A small image classifier, trained from scratch: layers 8, 195000 training examples.
Rows from block 5 of a small image classifier, named by matrix and row number. Rows with one number belong to one neuron. Each number is 50 + 12 x the weight over its row's rms, rounded and kept within 0 to 99. All counts start at 0.
After each neuron's rows are labels from the 100 images, of 14976, where the neuron reaches its highest value: "strongest on" is what is common among them. Only what is clearly more common there than usual is listed. The data: drawn human figures in many poses.
# fc1: MLP up (model.blocks.5.mlp.fc1.weight, 1536x384), inputs 0-95
# fc2: MLP down (model.blocks.5.mlp.fc2.weight, 384x1536, transposed), outputs 0-95

fc1.743:35 60 46 67 47 35 36 35 43 42 66 59 45 82 57 31 62 54 56 44 26 62 61 64 56 54 80 46 23 40 41 39 26 51 29 76 51 57 43 53 62 25 52 27 67 72 49 31 52 40 42 56 40 61 50 54 29 56 56 71 56 65 36 51 68 42 54 34 43 47 54 51 41 58 56 68 51 52 31 51 38 49 42 45 47 49 67 51 53 56 44 72 36 38 45 47
fc2.743:44 46 41 29 48 42 47 57 41 49 44 37 51 46 53 53 22 36 52 55 65 52 44 55 30 57 49 67 74 68 51 43 69 59 48 41 55 53 48 48 24 49 47 53 49 39 62 53 44 46 69 51 56 44 31 49 59 43 54 43 60 42 50 64 30 54 49 75 33 71 46 50 59 17 47 45 29 50 38 69 34 47 27 71 42 52 34 52 20 47 50 47 50 77 60 56
strongest on: yellow top

fc1.762:66 41 48 14 42 40 38 54 45 24 32 69 51 39 45 37 55 54 44 62 52 63 43 32 46 38 58 27 45 66 37 62 45 67 46 69 41 50 63 66 35 49 50 42 47 33 18 44 63 43 60 51 33 39 34 54 43 37 63 42 37 54 37 45 29 40 42 42 38 68 23 50 51 40 45 39 55 56 61 49 38 66 65 62 43 46 42 58 74 68 44 49 68 50 57 63
fc2.762:34 66 50 66 47 35 52 39 61 65 54 56 28 47 45 44 40 34 48 74 52 48 60 51 47 56 37 71 46 37 71 37 40 45 27 36 38 39 50 40 52 40 51 64 50 50 69 45 78 38 36 53 75 41 30 53 53 62 51 62 43 53 52 48 80 66 63 56 64 56 51 61 53 52 47 38 64 48 47 59 50 32 54 23 59 48 55 21 41 43 66 43 35 77 58 28
strongest on: yellow top

fc1.151:32 47 39 48 58 84 58 57 75 43 47 62 29 50 36 49 55 25 58 60 45 58 35 48 35 44 49 51 65 26 48 32 42 45 41 41 76 61 41 37 34 55 46 63 67 80 55 34 29 66 68 57 50 52 45 41 79 70 46 58 29 52 49 64 48 45 54 53 34 45 48 43 24 60 39 46 54 50 63 53 57 57 63 40 44 43 56 64 33 45 48 57 37 60 54 36
fc2.151:39 56 34 48 43 22 52 49 64 59 45 41 47 63 55 44 33 47 59 39 63 51 61 48 60 57 38 44 29 63 53 63 51 46 45 44 23 29 54 40 39 51 60 44 30 29 52 48 55 56 45 55 55 47 43 47 32 38 63 57 46 65 44 37 51 57 42 56 49 62 47 59 58 47 50 51 49 52 38 43 53 63 48 58 66 53 37 46 53 60 58 66 56 55 62 49
strongest on: yellow top; handstand

fc1.91:39 51 58 29 37 31 46 77 50 24 47 46 50 34 52 51 32 65 57 58 30 60 53 63 66 38 44 41 55 57 63 60 36 51 55 59 53 36 62 44 45 42 62 41 53 52 44 19 45 52 45 40 36 41 49 47 39 60 53 73 51 44 36 36 51 46 23 63 35 53 43 42 37 76 37 65 56 51 50 31 56 52 32 49 65 46 28 58 64 56 57 43 51 52 52 40
fc2.91:56 56 44 51 66 67 43 17 53 77 49 47 50 51 45 40 55 34 53 68 51 50 51 40 53 57 51 39 37 27 59 57 56 26 62 48 54 71 28 66 53 39 57 55 40 47 54 59 71 44 52 46 57 71 55 50 45 49 51 25 35 63 41 65 12 40 57 45 45 52 59 33 52 38 55 47 36 41 42 68 54 63 63 50 29 47 51 63 44 52 59 70 59 46 40 42
strongest on: purple top

fc1.574:71 40 63 61 70 53 43 48 43 36 47 48 48 56 54 49 79 42 52 62 43 47 68 51 45 30 27 52 65 21 55 42 54 42 64 42 61 70 20 51 50 39 56 60 59 52 52 67 44 53 64 66 43 37 61 43 26 56 50 39 38 53 58 70 31 23 57 81 74 54 42 40 50 47 31 61 46 61 34 57 63 60 28 51 43 51 37 35 68 40 28 56 59 67 47 44
fc2.574:44 70 50 45 63 47 43 51 60 66 49 56 51 26 30 63 50 52 59 49 70 65 43 51 60 47 54 58 32 45 43 51 49 41 45 68 55 38 50 68 68 52 54 31 49 50 34 40 47 46 33 39 44 25 32 29 66 59 48 51 46 60 50 42 79 64 55 54 45 52 73 75 48 30 72 47 44 56 54 42 63 47 70 45 61 39 69 63 55 53 57 50 63 23 44 39
strongest on: blue trousers

fc1.96:45 58 50 39 39 57 23 35 44 38 49 53 53 41 39 67 53 34 58 55 37 66 32 33 25 32 48 66 50 27 27 33 38 61 50 18 41 54 64 40 54 49 37 58 43 65 52 52 40 42 57 42 47 62 44 56 44 24 54 51 54 55 28 45 60 26 46 43 55 68 53 48 61 43 60 60 30 68 34 23 65 60 35 49 43 38 49 58 59 44 22 55 53 47 54 42
fc2.96:35 28 30 59 52 46 52 60 44 38 32 66 27 42 57 25 52 63 54 57 54 30 52 60 47 30 68 44 49 58 68 47 49 49 67 62 57 55 40 56 48 49 53 46 55 40 47 51 68 42 61 49 64 54 53 49 62 58 42 65 46 45 83 62 64 53 44 68 48 52 37 49 39 50 33 40 44 47 71 53 40 44 44 58 45 55 65 42 62 63 47 21 61 36 41 48
strongest on: yellow top; black trousers

fc1.427:36 47 51 52 50 45 49 46 36 49 60 36 46 37 47 57 51 51 39 41 57 31 55 52 25 46 21 56 53 43 51 75 61 39 37 68 50 48 50 60 38 52 46 31 40 47 43 40 54 71 44 46 37 36 43 51 59 52 62 58 58 48 33 68 53 28 63 64 47 51 30 55 57 59 77 51 40 57 60 66 47 52 36 47 51 48 58 65 34 69 66 46 76 50 49 39
fc2.427:57 48 42 52 65 52 53 59 63 62 23 60 36 71 64 52 40 60 68 46 70 44 38 56 53 52 46 32 44 65 56 28 18 64 58 22 49 75 49 40 56 39 58 52 85 35 54 71 42 45 31 47 62 43 50 31 52 65 33 42 60 52 51 29 67 49 21 39 56 28 58 45 43 62 65 49 48 56 41 57 43 40 52 53 30 44 56 57 59 41 32 51 23 62 45 44
strongest on: purple top; grey trousers

fc1.708:56 55 57 55 34 31 49 63 90 41 46 55 53 41 81 52 31 57 61 46 54 40 54 51 65 37 42 53 51 70 67 51 55 44 36 57 58 46 43 39 61 44 46 36 51 47 55 64 50 67 52 41 55 62 50 52 53 50 65 53 47 58 38 60 52 66 64 61 49 16 54 38 50 59 48 47 61 63 45 49 29 53 53 56 48 60 51 48 53 40 55 68 58 46 40 63
fc2.708:45 37 45 46 54 45 34 22 44 51 41 35 62 54 47 45 53 57 59 58 56 51 41 36 34 45 41 65 41 39 45 59 58 63 58 57 47 76 31 71 32 46 51 52 58 48 28 41 57 29 33 57 49 43 49 59 58 54 71 46 45 59 42 38 23 28 38 49 66 69 50 56 47 52 33 71 56 43 48 44 81 45 51 36 36 37 52 63 58 80 54 48 49 39 67 56
strongest on: purple top

fc1.728:41 54 45 46 36 54 70 51 64 35 60 34 34 67 47 60 60 47 46 75 45 52 42 77 51 64 44 32 62 66 73 40 62 42 46 60 60 63 35 63 71 40 59 56 36 62 47 59 61 64 66 50 51 56 46 62 33 70 62 45 50 48 55 30 45 42 54 60 61 45 50 51 52 78 66 42 29 45 66 27 42 78 48 45 65 44 68 74 49 35 52 53 48 35 65 22
fc2.728:46 61 58 68 74 48 37 77 35 64 41 47 64 51 41 34 37 51 65 42 51 73 47 48 68 36 48 62 38 46 39 58 30 46 65 23 64 25 45 34 53 47 51 61 68 43 64 39 39 45 26 40 53 56 66 48 39 48 66 57 50 38 70 48 43 62 58 52 46 39 44 44 55 46 40 44 65 34 25 72 35 39 59 46 28 55 45 39 31 44 56 40 44 54 37 57
strongest on: purple top; pink trousers

fc1.385:69 66 67 39 46 33 33 61 81 45 52 41 64 39 42 56 61 29 35 63 28 62 44 44 47 45 34 28 55 57 46 39 86 47 50 45 38 53 59 38 38 57 54 53 46 54 50 43 22 50 77 61 34 64 37 42 34 29 46 27 42 69 54 37 44 69 50 47 75 55 52 45 56 73 30 66 57 45 25 48 52 39 57 73 45 43 39 43 41 55 43 53 66 34 64 58
fc2.385:37 51 27 42 46 55 49 53 49 45 75 41 46 54 38 53 31 38 56 71 65 50 32 47 56 66 80 71 48 66 59 55 47 46 62 44 54 63 54 53 49 52 28 42 55 57 58 49 60 66 22 64 51 40 75 52 45 74 51 77 35 43 55 38 60 53 62 54 62 29 24 50 63 35 50 51 47 42 60 40 56 47 51 27 52 59 47 32 43 73 73 56 50 58 52 52
strongest on: purple top

fc1.267:56 53 50 53 45 59 44 76 44 43 57 48 35 51 51 27 48 27 40 54 57 52 50 35 40 42 61 56 43 62 41 40 86 63 56 58 48 51 41 37 57 42 47 42 47 63 49 67 35 49 60 54 55 55 35 47 55 47 56 58 51 48 34 45 65 30 49 59 51 46 38 54 37 56 49 51 45 48 44 51 42 44 57 67 46 63 60 46 45 68 65 64 46 26 50 55
fc2.267:70 52 21 56 48 28 45 38 48 54 37 54 44 43 67 52 34 64 71 66 43 43 57 47 52 64 58 49 37 51 47 42 34 53 44 35 50 60 57 53 55 47 41 40 61 38 64 34 37 56 45 46 33 65 63 64 41 51 31 59 62 65 63 43 64 40 43 24 45 51 76 46 70 38 53 74 61 40 66 49 42 47 41 53 57 15 49 50 42 54 53 26 59 68 48 34
strongest on: purple top

fc1.187:50 59 60 57 31 31 40 49 46 57 39 46 49 68 62 33 54 52 42 57 52 41 55 68 88 50 44 21 66 50 47 56 45 54 59 55 77 53 50 39 64 58 21 45 46 50 42 32 48 41 51 61 44 37 50 43 44 32 47 42 51 37 40 65 59 35 40 41 67 54 36 54 45 69 46 63 44 25 36 44 46 53 50 49 53 56 46 49 43 54 25 43 33 42 39 69
fc2.187:74 41 35 59 44 57 47 49 55 46 39 55 55 49 61 42 53 42 53 64 35 67 51 38 49 41 57 65 50 42 63 57 62 65 54 46 40 35 50 62 72 27 44 63 49 61 65 72 65 66 43 72 66 50 50 48 57 62 39 41 59 57 51 60 51 52 74 82 69 40 43 56 40 29 56 43 70 52 44 73 65 65 52 35 63 55 56 40 35 45 68 56 51 50 67 38
strongest on: blue trousers; handstand

fc1.110:60 31 43 55 54 64 38 40 41 44 57 37 38 46 38 71 47 49 48 33 58 59 44 42 49 56 53 46 57 41 53 41 51 36 44 32 66 82 33 59 75 57 45 18 44 55 48 53 43 50 33 57 44 52 52 46 53 65 64 37 52 48 58 61 36 47 43 46 37 68 66 55 55 63 55 45 43 47 44 51 55 42 50 41 43 50 65 51 52 43 62 54 31 47 44 63
fc2.110:51 60 64 69 51 51 61 81 53 47 42 35 73 63 54 53 66 51 36 55 47 21 49 64 46 31 35 48 34 62 48 64 40 66 60 50 61 23 69 47 42 47 46 44 59 47 69 45 55 61 55 61 52 58 52 64 61 30 40 55 28 48 35 41 49 49 62 51 49 59 29 56 35 29 43 45 51 51 39 55 46 58 58 43 84 59 56 64 53 47 42 50 40 59 61 33
strongest on: blue trousers; green top; yellow top

fc1.188:54 53 53 48 46 42 42 41 65 56 62 31 55 66 48 60 55 53 39 68 48 66 54 40 64 61 71 47 46 32 45 56 36 61 49 59 33 55 61 64 51 57 59 54 53 72 48 62 41 48 57 60 50 45 60 58 47 44 45 53 71 39 48 52 51 45 42 37 34 52 78 31 35 59 67 52 46 53 65 47 53 48 43 32 51 35 42 46 58 72 45 28 66 67 45 58
fc2.188:36 46 54 58 59 62 45 59 70 30 42 46 55 51 60 51 71 32 63 65 40 39 29 30 59 38 42 53 59 55 58 41 76 34 49 56 47 61 42 37 50 43 43 70 51 36 51 64 49 37 39 71 66 54 45 55 42 41 59 55 44 54 47 44 50 57 44 45 26 59 35 69 61 49 40 27 51 34 55 52 57 76 26 52 35 60 68 46 47 15 45 55 48 48 48 48
strongest on: blue trousers

fc1.158:52 42 44 51 48 69 33 52 37 50 53 30 58 47 78 48 37 39 64 68 45 30 41 47 73 42 52 77 69 43 58 27 23 65 45 72 56 44 42 60 39 55 58 46 47 47 46 55 49 75 50 76 70 40 40 56 74 48 55 56 63 53 56 37 53 39 61 50 63 62 16 41 58 42 34 47 42 59 51 43 60 50 60 41 47 58 61 52 57 78 40 34 56 40 48 39
fc2.158:66 56 52 48 73 42 56 66 51 51 44 60 65 35 38 72 74 50 49 54 57 78 50 50 44 43 48 44 20 40 40 45 56 46 49 53 34 55 63 39 44 56 67 54 63 50 62 66 48 63 55 54 41 27 44 52 55 65 35 37 51 51 59 52 52 59 55 49 40 48 55 30 58 56 68 66 53 58 69 49 16 84 43 33 54 49 41 35 63 48 62 49 61 26 33 56
strongest on: blue trousers; handstand